config.toml
encoder_bias = "none"
encoder_inner_norm = false
encoder_conv_stem = false
decoder_head_dim = 48
decoder_fused_qkv = true
decoder_drop_path = 0.05
init = "orthogonal"
residual_init = "none"
Rows from block 3 of the audio encoder of a small audio captioner, named by matrix and row number. Rows with one number belong to one neuron. Each number is 128 + 32 x the weight over its row's rms, rounded and kept within 0 to 255. All counts start at 0.
After each neuron's rows are labels from the 100 clips, of 14976, where the neuron reaches its highest value: "peak in band" is the frequency band that holds the peak. Only what is clearly more common there than usual is listed. The data: songs of 200 made-up bird species, synthesised, often over outdoor noise.
# fc1: MLP up (encoder.blocks.3.mlp.fc1.weight, 768x192), inputs 156-191
# fc2: MLP down (encoder.blocks.3.mlp.fc2.weight, 192x768, transposed), outputs 156-191

fc1.299 [155 135 159 121 170 172 135 114 154 128 175 138 151 152 138 164 153 140 124 200 174 104  97 149 157 128 136  98 206 158  89 115  95 100  47 109]
fc2.299 [125 132 163 148 128 112 200 117 135 152 157 146  58 134 136 117 153 155 117 133 193  88 115 151 112 154 144 174 158 102 178 151 185  97 146 193]
peak in band: 0 to 250 Hz

fc1.480 [ 76 116 144  78 118 160 137 117 108 129 116 120 172  81 150 109 102 170 156 128 149 110 111 168 121 160 106 173 165 122 136 168 113 110 113 125]
fc2.480 [ 91 121 112  92  71 104 104 140 113  77 141  70 114 132  47 128 162 113 149 159  90 144 160 117 208  58  80  90 122 123  76  50 188 146 137 186]
peak in band: 2000 to 4000 Hz

fc1.221 [111 110 128 130  82  93  88 197 166 137 121 152 137 134 148 125 177 128 128 113 148 127 118 183 136 155  89 113  81 170 117  88 195 141 102 104]
fc2.221 [121  71 163 165 121 125 131 131 182 127  85  87 159  84 168 108 124  60  96 121 149 118 102 119 155 108 118 108 171 157  87 135  61 202  89  96]
peak in band: 250 to 500 Hz

fc1.137 [ 83  87 154 157 119 113 127 107 150 136 173 113 184 149 109 103 114 139  72 150 123  99  89 156 146 135 149 188 172 160 183 199 101 134 130  70]
fc2.137 [149 187 156 141 141 159 162 119 142  56 120 144 138 172  79 151 125  92 158 119 113 191 127  92 140  98 161 114 106 134  90  70 124 159 110 204]
peak in band: 2000 to 4000 Hz

fc1.83 [147  81 122 160 148 160 165  69 185 113 134 170 158 153 140 125 153 149 132 139 166  76 108 116 149 132 108  84 173 162 146 155  72  86 116 116]
fc2.83 [137 135  91 119 129  78 146 125  86 121 193 131 128  80 152 154 140 161 164 118 162 137 150 136 120 123 101 115 109 126  90 154 144  92 149 164]
peak in band: 500 to 1000 Hz

fc1.80 [110 113 178 110  93 160 154  76 116 157 145  98 148  67 159 150 132 119 167 122 121 152 150 139 122  74 137 128 165 118 149 221 131 105 122 131]
fc2.80 [115 101 113 187 170 114 159  70 141  52 111 202 132 120 134 133  98 133  71 135  94 152 107 147 135 154 157 126  98 152 100  89 137 161  51 181]
peak in band: 0 to 250 Hz

fc1.226 [100  82 125 125 156 166 153 116 220 130 146 124 161 136 137 162 159 116  72 145 170 111  79 132 124 119 169 130 153  82 146 125 124 123 126 144]
fc2.226 [172 139 148 143 134 129 146 102 131 181 182 162 111 114  87  79 143 132 137 167  99  84 129 178 182 126 129 188 110  40 167 141 174  84 171 129]
peak in band: 0 to 250 Hz

fc1.225 [118 107  53 122  42 132 178 155 110 161 181 130 101  89 115 111 154 165 210 119 104 213 111 129 118  95 115 129 153 170 156 158 160 135  43 144]
fc2.225 [142 130 138 113 105 132 149 114  85 158 156 164 196 110 152 159 144 148 125 169 105 158 121 101 134 147 174  97 173 131 202  69 141 118 113 145]
peak in band: 2000 to 4000 Hz

fc1.249 [101 194 129 135  68 100 159 169 125 140 127 135 102 120 125 167 171 164 133 160 128  93  79 137 195  78  85 186  48 190 162 117 169  81 141  84]
fc2.249 [ 92 115 157 109  76  96 150 184 121 168 130  87 132 100 161 140 106 173 195 147 124 201 140  99 100  93 164 169 142 144  89 106 102 106 120 134]
peak in band: 250 to 500 Hz

fc1.312 [ 91 133 135  73 128  97  86 206 162 110 128 179 141 106 141 150 166 133 141 167 150 189 216 158  97  61  82 145  80 188 114 150 157 139 129  56]
fc2.312 [135  91 119  62 150 153  44 117 111 148  98 149 189  64 158 142 150 148 125 133 113 128 108 124 112 119 126  95  98 158 144  77 108 101 138 124]
peak in band: 250 to 500 Hz

fc1.737 [151 122 106 165  80 167 138 106 145  77 172 219 168  94 158 122 113 149 146 147 113 123 103  58 135  41 116 118 115 134  91 152 174 148  98 121]
fc2.737 [128 119 132  88 141  86 130 116 113 139 103 123 176 184 141 100 132 141  55 107 201 125 137 148  90  92 164  95 119 118 166 115 136 133 110 115]
peak in band: 0 to 250 Hz

fc1.615 [118 118 125 127 133 108 220  58 149 163 181 126 146 114 157 120  92 150 135 124 101  90 143 124 122 219 134 113 119 108 160 121 102  90  95  72]
fc2.615 [ 66 106  90  99 141  57 191  26 101 138 142 151 119 143 163 138 103 138 153  62 124  97 116 120 119 100 120 180 118 109 153 117 115  85 200 111]
peak in band: 500 to 1000 Hz; 1000 to 2000 Hz

fc1.403 [ 99  48 153 125 104 154 131  92 127 112 162 149 124 100 145 100 136 104 167 110 150 148 106 170 117 133  94  76 173 114 165 176 151 157 103 135]
fc2.403 [126  77  95 108  80  87  64 136  87  71  33 170 132 137  74 137 179 116 126  67 136 138 125 154 147 153  91 123 117 150  99  72 146 108 152 133]
peak in band: 2000 to 4000 Hz

fc1.122 [ 86  84 154  93  87 123  76 184 135 142 163 131 169 127 130 110 188 136 119  92 175 151 152 103 137 155 132 143 118 202 134 101 194 144 183 145]
fc2.122 [113  47 131 159  75  88 103 153 161 141 122 151 176 127 101 110 150 118  94 161 133 100  72 145 133 113 133 154 109 148 189 146 103 138 133  67]
peak in band: 250 to 500 Hz

fc1.402 [107 111 107  83 114 139 158  84  64 133 162 133 147  92  74 171 154 120 169 102 201 142 117  85  97  92  56 127 125 111 106 108 112 118  98 102]
fc2.402 [129  54  83 185  88 105 173  85  81 102 142 124 146 105 169 122 214 143 164 113 118 146 118  99 116 163 119 124 113 169 131 113 136 116 121 148]
peak in band: 0 to 250 Hz

fc1.485 [ 95 148 161 150  95 127  88  64  90 123 105 121  99 128 136  84 113 153 153 127 166  88  60 114 184 134 131  95 140 148 125 141 169  65  42 114]
fc2.485 [108 118  94 139  93 109 131  48 158 141 136 160 112 103 126 154 174 155 168 117 106 149 165 144 186 159 144 137 127 175 110 111 177  92 128 115]
peak in band: 2000 to 4000 Hz

fc1.558 [ 89  84 144 173  90 143 121 131 108  86 132 134 172  86 149  75 111 106 154  40 164  98 112 186  95 175 102 118 128 144 150 163 126 125  99 102]
fc2.558 [109  86 141 145 109 126 143 104 129 119 132 172 131 105  97 102 135  38  64 146 111 128 136 117 123 133 129  91 142 121  40 129 170 116 152 113]
peak in band: 2000 to 4000 Hz

fc1.466 [ 50 183 121 118 157 151 120  96 130 134 140 148 184  75 108  80 108 145 163 116 130 146  94 128 141 148 146 157 175 139 175 148  93 144 138 117]
fc2.466 [ 82 116 122 147 113 143 151 102 173 115 131 162 150  42 106 154 136 143 147 145 165 144 117 132  61 147 173 175 199  74 151 174 137 113 157 126]
peak in band: 0 to 250 Hz

fc1.445 [121 152 125 140  81 210 118 155 156 116 147 171 179  97  90 146 129 120  72 170 143  86 121 108 116 131  56 165 118  92 150 120 118  93  91 144]
fc2.445 [185 117 189 104 131  75 101  78 125 141 119 151 117 116 114 129 139 142 129 176 149 147 110 124 123 159 124  96 121  85 156 127 129 120  99 200]
peak in band: 0 to 250 Hz

fc1.175 [127 140 110 171 127 179 104 160 176 134 114 152 124  79 114 105 167 218 109 166 169 119 103 164  68  97 102 137 145 167 156 128  98 172 133  85]
fc2.175 [125 149  76 110 113 118 130 133 139  62 121 142 138 104 151 157 158 133 213 129  93 161 120 110 153  93 199 129 137  80 184  54 206 108  82 185]
peak in band: 0 to 250 Hz

fc1.129 [ 87  93  78 170  97 149 126 131 161 147 117 157 111 104 182 112 125 133 122 137 163 135 165 101 121  99  42 162 163 187 103  84 201 129 106 117]
fc2.129 [120  89  81  75  96 136 109 141 153 108 142 159 212 166 137 121 149 122 142 181 192 103 125 116 105 108  97 142 142  98 182 126 114 100 109 133]
peak in band: 250 to 500 Hz

fc1.440 [120 139  78 119 179 151 134 136 126 136 110 188  92 105 135 103 132 178  98 134 154 114  75 158  65 146 101 167  63 181 127 159 137 134 136 133]
fc2.440 [112 163 132 190 165  78 108 116 102  95 140 132 122 126 137 143 225 127 132 142 138 145  92 106 165 101 190 131  69  99 132 117 137 116 139 139]
peak in band: 250 to 500 Hz; 0 to 250 Hz

fc1.492 [135  65 177 165 119 167 156 202 141 173  92 127 126 126 131 141 117 156 129 158 128 193  90 152 117 177  99 145 151 108 178 121  96 120  84 122]
fc2.492 [ 96 159 100 133 158  52 183 106 127 132 143 148 112 130 127 145  93 186 172  71  92  75 149 104  89 148  97 106 150 152 152  62 133 141 117 124]
peak in band: 500 to 1000 Hz; 1000 to 2000 Hz

fc1.134 [137 102 101  70 174 148 103 165 142 112 167 113 121 110 117 154 158 182 185 116 127 149 130 164  13 136 121 133 128 124 162 113 171 119 105  98]
fc2.134 [132 140 116 118 104 103 176 120 146 186  43  25 143 140 103 129 164 119 166 109 103 163 149 141 100 146 170 102 108 162 106  77 136  85 100 126]
peak in band: 4000 to 8000 Hz

fc1.521 [101  91 113 156 160 105 111 149  77 141 146 119 146 140 148 137 106 130  90  89 106  77 113 151 104 138 109  68 176 135 133 171 151  96 123 139]
fc2.521 [106 135 109 163 133  61 110 137 163 102  61 144 160 120 109  86 142  82 110  85 128 153 102 102 140  97 127  90 194 118 109 149 121 119 124 142]
peak in band: 2000 to 4000 Hz

fc1.196 [172 108 115 144 162 156 134 133 155 129 180 125 162 154  84 213 166 133  76 133 205 137 123 173 150 164 134 143 124 133  99 165 106  91 139 158]
fc2.196 [117 140 103 148  88 123  91 124  89 125 145 174  83 157  79 133 156 119 100 104 152  99 111 189  85 138 160 105  65 111 146 128 123 121 145 141]
peak in band: 0 to 250 Hz

fc1.93 [151 135 179 170 115 137 122 111 145  96  72 165 110 105 113 151 115 141 154 148 157 239 133 136 105 111 162  78  48 113  99 169 154  93 196 100]
fc2.93 [106  75 172  72 106 124 129 164 172 101 126 110 147 145 138 113 134 150 136 116 128 151 168 158 185  82 134 114  77 136 122 161 102 152 140 166]
peak in band: 4000 to 8000 Hz

fc1.325 [104 122 167 155 142 104 140 152 154 135 136 128 177 141 129 166 148 111 134 162 113  61  73 116 153 125 178 142 148  76 130 204  89 143  91 125]
fc2.325 [116 159 179 136  78 103 204 134 121 107  99 156 111 169  98 221 166 110 132 181  98 134 140  74 129  91 160 154 163 146 128 137 131 117 156 104]
peak in band: 2000 to 4000 Hz

fc1.139 [102 120 117 125 170 114 170 148 105  78 134 148 115 134 116 111 111 133  94 112 169 114 131 197 120 248 160  98 128 206 163 130 175 101 184 141]
fc2.139 [129  26 124 180 128 104 171 133 157 137  90 100 124  95 129 142  98 129 118  95  99  98 142 114 145 101 153 102 127 161  84 106 163 101 144  74]
peak in band: 500 to 1000 Hz

fc1.727 [131 109 125 131  44 186  55  96 139  62 135 153 146 127  92 175 128 135 135 123  79 156  87 134 102 110 120 152 191 141 151 101 179 138 154 115]
fc2.727 [ 92  87 195  64  79 159 167 135 145 159 120 180  86 167 125 200 176 109 149 113 127 137 103  82 167 141 164 138 186 151 143 130 123 119 161 170]
peak in band: 4000 to 8000 Hz

fc1.525 [120  98 144  98 144 152 157 122 133 164 148 157 104  97 121 143 135 171 122 139 144 131  78 181  82 159  94 147 110 174 156 129 116 152 129  69]
fc2.525 [ 96 136  97 129  55  69 113 161 115  95 116 130 132 120 151 144 139 131 170 140  78 176 187 120 176 121 120 174  94 106  96  54 159 115 100 123]
peak in band: 4000 to 8000 Hz

fc1.18 [125  76 117 168 128 120 134 138 121 121 153 140 151 125 166 121 115 114  89 116 103  72  95 116 155 193 139 119 112 155 111 153 179 103  86 106]
fc2.18 [ 19 103 128 140 161 112 124 164 150 127  55 142 189 102 136 105  79 111 183 106 124 154  87 134 144 106 117  96 151 159  93 115 102 148 105 117]
peak in band: 2000 to 4000 Hz

fc1.461 [158 143 132 117 123 175 106  63  69 140 182 132 163 133 159  88 106 178 174 143 149  68  89 131 140 128 104 138 139 126 122  94  92 118 129  72]
fc2.461 [ 98  79 101 128 150 114 136 104 170 128 147 182 104 114  92  75 111 126 149 189 129 116  98 201 104 144 130  85 139 129 150 143 111 102  90 136]
peak in band: 250 to 500 Hz

fc1.561 [142  91 134 171 163 123 154  99 169 157 144 102 136 138 147 114 128 100 123 142 144 107 131 148 126 192  82 127 125 160 154 162 139  88  91  61]
fc2.561 [ 69  98 114 148 130  97 115  94 120  88 112 139 103  92 146 136  54 124 153  77  60  67 115 140 162 117 155 125 157 160  87 134 135 155 146  91]
peak in band: 500 to 1000 Hz

fc1.307 [142 109 165  76  96 165  99 122 139 174 148 108  90  99 169 163 105 184 165  71 133 158 138 154  90  58 148 103 144 181 119 173 106 146  65 131]
fc2.307 [154 136 113 186 138  95  59 104 142 131 133 137 151 118 129 122 172  88 130  84 204 150 155 135 148  99 169 127 175 127 148  88 153  92 122 156]
peak in band: 4000 to 8000 Hz

fc1.23 [129 114 146 110 110 181 141  88 152 130 145 124 131 142 133 156  75 164 120 126 105 115 121  68  76 118 163 122 130  98 151 152 127 117 111 131]
fc2.23 [ 88 158 177 149 122 112 136 140 192 115  74 157 158 133 110  71 123 110 125 110  91  84  73 183  72 122 158 177 193 100 107 110 117 142  75  92]
peak in band: 500 to 1000 Hz

fc1.230 [ 86 133 106 105 187 174 100 151 158 128 141 162 186 146  89 125  91  72 121 145 112 186  97 137 126 114 146  84 116  95 123 107  92 192  94 104]
fc2.230 [164  65 187 119 153 116 108 140 159 130 101 122 147  95 146 143 167 142 123 157 165 157 108 137 136 108 124  86 112 136 143 135 140 103 120 204]
peak in band: 0 to 250 Hz; 250 to 500 Hz

fc1.764 [104  92 117 134 131 149 142  84 145 157 147 118 134 132 131 140  89 127 145  62 125 141  95 171 127  63  59 100 184 148 165 189  89 137 160 123]
fc2.764 [175 108 155 150 193  84  96 158  93  83  96 120 143 146 153 153 138 121 139  85 143 120 149 150 148 177 111 123 107 132 104  88 173  99 110 114]
peak in band: 250 to 500 Hz

fc1.161 [ 88 112 181 155 132 141 126 146 174 185  94 127 133 109 156 144 173 190 137 182 202 104 165 170  76  60  94 137 134 138 127 136 128 117 100 123]
fc2.161 [104 172  90 106  86 180 180 157 112 133 140 154  92 125 160 174 156 154 127 174  96 183 205 130  78  94 103 115 163  92 109 103 135 122 116 137]
peak in band: 250 to 500 Hz

fc1.379 [103 138 164 194 189  98 144 163 130 120  90 131 145 116 167  71 123 120 123 105  99  88  51 111 170 189 134 164 125 124 170 119 112 117 110  98]
fc2.379 [ 80 196 110 106 105  73 168 130 100 120  93 112 165 152 140 149 104  89 189  81  98 149 135 113 198 159 138  88  86 141 129 133 137 166 132 111]
peak in band: 500 to 1000 Hz

fc1.321 [131 129 131 165 189 143 143  59 156 164 129 120  94  97 159 117 130 143  48 138 162 118 127 118 113 144 129 159 162 120  84 159  83 125  91 169]
fc2.321 [149 176  71 147 150 170 162 151 169  99 172  93  70 138 114 132 155 170  61 140 129 120 158 199 114 170 150 152  50  64 166 113 159  68 116  96]
peak in band: 0 to 250 Hz

fc1.463 [138 104 156 120 109  90  84 163 159 131 123 132 164  78 188  83 135 122 146  91 159  91 139 167 147 180 116 164  69 149 118  82 179 125 149  98]
fc2.463 [138  95 137 210 132 140 108 141 142 138 112 135 204 107 150 112 137  92  91 124 113 115 103 101 198 125 127  84 147 136 144 163  75 160  80  63]
peak in band: 250 to 500 Hz

fc1.540 [155  94 171 161 121  65 148 126 158 172 128 141 110 136 152 140  68  87 123 134 141  85  81 114 160 197  94 157 137 130 187 142 122 116  63  85]
fc2.540 [108 141 104 145 117 130 158 116 100 139  64  65 157 122 170 109  72 112 173  91  95  89 166 149 122 152 161 107 108 193 142 127 124 109  96 115]
peak in band: 500 to 1000 Hz

fc1.224 [120 177  80 122  71 172 111 132 138  94 115 132 163 130 135 143 121 206 115 168 115 154 109 152 112  79 133 146 113 135  90 138 125 120 138 187]
fc2.224 [174 161 168 107  88 189 120 152 138 184 139 177 138  98 122  97 150  90 149 113 109 125 113 135 142 148 145  87 102 154 162  93 207  94 101 159]
peak in band: 4000 to 8000 Hz

fc1.593 [107 167  73 108 108 150 119 118 153 138 118 184 160 112 109 109  48 115 182 127  83 144 113  95 128 122 142  91 115 143 125 106 126 114 146  94]
fc2.593 [ 79  87 109  60 113 172 152 163 137 121 128 164 127 151  86  95 160 148 133 147  82 144 146 151  88 149 121 177 135 100 151  98 138 120  98  92]
peak in band: 2000 to 4000 Hz

fc1.218 [105  72 146 149  87 123 108 150 173 137  98 114 184 130 148 114 131 127 114 146 149 142 127 164 124 183  97 169 146 186 198 142 178 101 106 116]
fc2.218 [143  85 194 155 105 101 151 141 166 139 106 133 171 186 160 145  85 115  91 131 109 124 115 127 155  85 122  98 157 163  98 101 138 185  91 136]
peak in band: 2000 to 4000 Hz

fc1.653 [179 108  36 198 139 123 123 133 118 155 139 210 150 135  71 158 148  96 149  93 172 121 173 126 121 122 183 139 130 133 180 143  67  95 152  98]
fc2.653 [144 139  66 207 144 115 169 124 138  67 131 136 116 153 114 159  83 116  87 137 194 132 125 138 142 110 125 147 133  99 120 122 162  53 181 104]
peak in band: 2000 to 4000 Hz

fc1.526 [143  86 119 112  99 173  66 145 153 117 104 133 100  50 166 183 155 124 141 141 141 103 144 108 184 124 127 120  92 199 158 148 164 150  72 141]
fc2.526 [169 103  99 119 141 124  35  80 140 118 153 145 146  91 101  95 132 182 186  96 149  82 138 115  68 119 126 202 113 156 108 142 111  99 165 102]
peak in band: 250 to 500 Hz

fc1.180 [154 130  74  70 175 126  92 140 155 142 100 167 166  83  80  55 118 199 148  75 139 122 106 154 113 190 123 143 110 189 136 112 153 136 143  79]
fc2.180 [106 177  64 133 103 171  78 147  69  97 134 143 148 114 101 162 164 127 201 149 108 113 147 121 151  80 151 157 161 117 152 136 163 128 104 173]
peak in band: 250 to 500 Hz

fc1.11 [101 140  83 120  99 110 144 132 153 114 109 185 149  89 113 115 180 181 170 113 127 100  79 191 111 184 128 195 105 114 183 107  79 129 118 107]
fc2.11 [ 92 128  38 197  76 100  51 132  76  82 182  99 145  88 138 136 143 187 159 134 132 135 120 143 155  99 141 120  91  77 112  79 128 158 153 136]
peak in band: 0 to 250 Hz

fc1.91 [ 95 146 153 117 144 136 153 151 151 120 137 125 116 130 187 124 161 175 202 106 144 143 110 170  86 111  51 147 120 193 137 143 130  86  46 131]
fc2.91 [131 146 128 126 149  75 100 132 153 157 139 138 109 139 163 156 162 137 118 139 142 117 144 156 107 177 135 108 127 148 171  93 111 125  71  97]
peak in band: 4000 to 8000 Hz

fc1.397 [131 100 171  49  95 196  55  90 135 140 103 151 113 163 182 116  77 146 171 113  84 147 126  92  77 131  90 103 130  75 143 176  95 136  75 131]
fc2.397 [126  89 173 118 127  72 145  78 158 115 161  76 160 127 159 179 148 131 167 141 128 174  94 103  73 114  97 123  95 117 110 144  68 193  43 131]
peak in band: 0 to 250 Hz

fc1.699 [ 86 129 114 116 162  76 162 169 142 149 146 107 149 163  85 151  94 102 129 129 113 101 123  97 122 157 141 125 114 137 129 153 105 145 128 134]
fc2.699 [101 181 122  93 120  88 100 166 146 125  84 137 145 154  93 156 171 147 132  98  77 124 194 142  87  96 155 131 138 153 153 121 132 162 123 104]
peak in band: 2000 to 4000 Hz

fc1.298 [130 134 128  93 149 143 122 134 219 112 147 124 109  96 111 141 152 104 146 137 186 139 138 181  67 113 103 189 106 181 159 148 101 115  88  61]
fc2.298 [149 125  76 111 124  87 158 139  98 103 144  70  66 154 112 211 105 126 142 129 113 141 149  83 123 128 148 124 105 144 149  69 161 112 120 151]
peak in band: 250 to 500 Hz

fc1.4 [103  84 120 145 122 157 139  99 151 139 167 124 107 121 115 104  65 147 144  97  79  61  93 145 112 123 151 125  86 109 141 111  99 125 128 152]
fc2.4 [142 125 133 155 143  81 140 114 123 147 109 139 183  57 116 124 122 126 122  86  94  78 110 214  87 164 151 121  79 152  86  94 158 140 159 112]
peak in band: 500 to 1000 Hz

fc1.201 [ 88 134  78 115  92 123 142 147  98  67  84 108 148 127 181 127 125 161 153 146 146 115 141 140 121 186 107 110  78  97 185 119  81  94 116 123]
fc2.201 [158 154 143  90  99 141 141 133  77 159 149 126 112 145 133 138 152 162 107 146 102 164 125  95 103 175 150 189  73 155 179 121 104 161 138  99]
peak in band: 2000 to 4000 Hz

fc1.332 [117 131 118 161  87 141 121 127 146 183 137 121 116 159 165 111 161  99 157  77 121 138 117 189 184 111 122 111 159 140 128 178  30 191 118  93]
fc2.332 [ 87 111 100 111  90 121 128  77 129  86 140 140  97 112 126 150 114 119  87 130 140  97 132 175  90 156 136 120  89 141 126 126 126 134  49 145]
peak in band: 0 to 250 Hz

fc1.255 [158  76 126 165 186  60 143 117 185 167 157 129 149 115 119 136  86 118  96  67 125 110 113 172  78 208 132 120  74 185 184 143 104 152 129 132]
fc2.255 [103 158 140 130 119 150 103 119 107 155 131 119 223 140 153 141 119 146 194  79  60 109  75 130 140 130 135 153 129 135 128  78  63  84 111 107]
peak in band: 2000 to 4000 Hz

fc1.551 [130 115 114 100 137 184 136  92 181 132 114 131 128 115 146 119 139 104 139  77 127 131  78 133  71 120 159 119 139  78 162 105 166 160 153 111]
fc2.551 [ 67 138 107 101 160 145 128 109 131 148 104 138 169 112  95  96 171 169 164 122  69 198 146 112 104  93  85 206 102 152 171 104 191 148  74 117]
peak in band: 500 to 1000 Hz

fc1.95 [149 146 122 115 105 123 165 119  92 223 128 116 147 103 120 118 143 109 141 102 115 148 101 168 109  73 136 148 122 101 147 180  73 163 152  62]
fc2.95 [160  65 137 117 168 111 113 106 122 131 168 143 146 125 106 148  73 168  57 125 172 132 105 171 147 167  87 154 201 149  63 142 138 112 103  84]
peak in band: 4000 to 8000 Hz

fc1.118 [121  97 150 155 148 155 115 147 167 143 137 109  96 131 145 142 188 122 127 184 179 144 136 184 137 125 112 141 159 136  89 181  69 114  61 118]
fc2.118 [140 134  73  95 111 163 113 168 139  80 211 158 131 106  93 132 176 125  84 155 106 162  95 164  57 127  92 143 143 115 142  75 160 131  74 144]
peak in band: 0 to 250 Hz; 250 to 500 Hz

fc1.399 [105 104 184  98 114  96 139 143 107 172 128 138 120  69  99 111 136 142  90 104 125 136 111 127 125  86 129  65  62 105 114 126 130 114  82  84]
fc2.399 [143 146 141 106 127 202 146  90 117  80  69 122  76 137  95 161 106 133  99  94  99  71  94 113 125 123 176 111  48 129 107 188 159 165 108 125]
peak in band: 250 to 500 Hz

fc1.759 [106 133 127 113  98 122  93 110 149 134 165 115 126 112 167  95 203 170 142  96 145 100 149 190  61  82 110 100 127 168 108 165 128 123  94 132]
fc2.759 [146 100 143 110 160  99 142 135 145 216  78 127 127 108 191 160 160 129 142 151  75  99 124 170 102 115 120  87 154 133 144 114 139  87 124 145]
peak in band: 0 to 250 Hz

fc1.350 [104 124 122  91  64 147 142 159 116 174 165  98 148  89 168 120 127 163 198 119 101 147 164 159  91  66  99 171  96 127 176 161 135 121 155 126]
fc2.350 [172 131 108 168 142  90 120  69 124  97  99 160 154 158 104 188 151 154 128 144 146 143 109 130 165 124 118 107 142 167  79 107 151 146 136 137]
peak in band: 4000 to 8000 Hz

fc1.484 [145 130 109  89  88 106 202 131 168 150 168 128 107 123 140 144 149 130 116 139 150 104 126 131  67 164 116 107 104 152 209  91 108  98 137 103]
fc2.484 [119  95  64 102 181 129 211  77 134 179 140 184 116 136 147 185 122 175 155 122 116  81 136 114 148 120 137 108 171 161 135 145 102 100 156 100]
peak in band: 500 to 1000 Hz

fc1.52 [130 103 170 166 159 171 143 155 140 154 140 128 167 165 121 116 112  95 100 120 127  97  74 119 109 179 110 131 105 132 146  97 113 131 132  66]
fc2.52 [ 57 133 120 140 166  96 185 136 150 165  97 107  89 125 153 138 130  59 131  29 137 131 131 121  73 145 120 106 127 198  66 163 121 117 112 117]
peak in band: 500 to 1000 Hz

fc1.527 [ 85  56 146  92 104 116 107 163 144 147 137 172  92 112 153 162 176 108 150 104 181 124 150 186 149 137  89 185  74 193 138  91 147 142 105  92]
fc2.527 [130  78 177 154  87 100  70 150 192 148 107 118 145  85 101 151 181 147 119 154 147 162 105 158 140  92  96 126 113 112 123 107  93 169  70 100]
peak in band: 250 to 500 Hz

fc1.716 [ 87 162 139 144 113 183 148  68 156 134 180 144 108 139 126  91  48 104 104  98 101  53 107 129 164 101  61 104 185  96 133 197  41 118 139 151]
fc2.716 [ 58 156  92 144 150 128 149  97 109  94 113  81 123 111 119 148 217  87 104 114 114 111 162 222 149 141 101 131 119 114 116 138  38 170 136 157]
peak in band: 2000 to 4000 Hz

fc1.710 [ 92 116 118 146 115 121 149 141 135 150 138 145 142  93 129 155 106 125 150 138  88 129  93 141 150 111 131  40 126 156 138 217 139 196 202 148]
fc2.710 [ 92  77  56 118 147 116 128 130 139 162 175 111 151 168  78  88 144 108  81 144 136 126  82 122 140 213 139 123 167  89 101 207 132 121 170 148]
peak in band: 250 to 500 Hz

fc1.405 [139  81  94 125  87 118 219 143 114 156 105 151 121 177 146  93 179 160 106 136  91 105  95 153  82 150 108 161  29 136 102 148  92 103 132 102]
fc2.405 [140 128 142 138 105 106 109 173 163 113 154 100 156  85 100 121 141 138 108 131 118  82 110 102 113 142 130  93 163 163 133  64 184 111 111  49]
peak in band: 250 to 500 Hz

fc1.437 [152  98 105 131 165 120 111 134 162 159 139 130 114  77 114 121 118 105 132 130  87 106 111 214 127 177 123 142 102 167 149 135 104 132 155 102]
fc2.437 [132 104 190 185 139  95 138 168  79 124 137 154 187  77 173  76 100  75 144  88 140 210 171 136 158 143 109 124 131 140  89 147 123 194 118 113]
peak in band: 250 to 500 Hz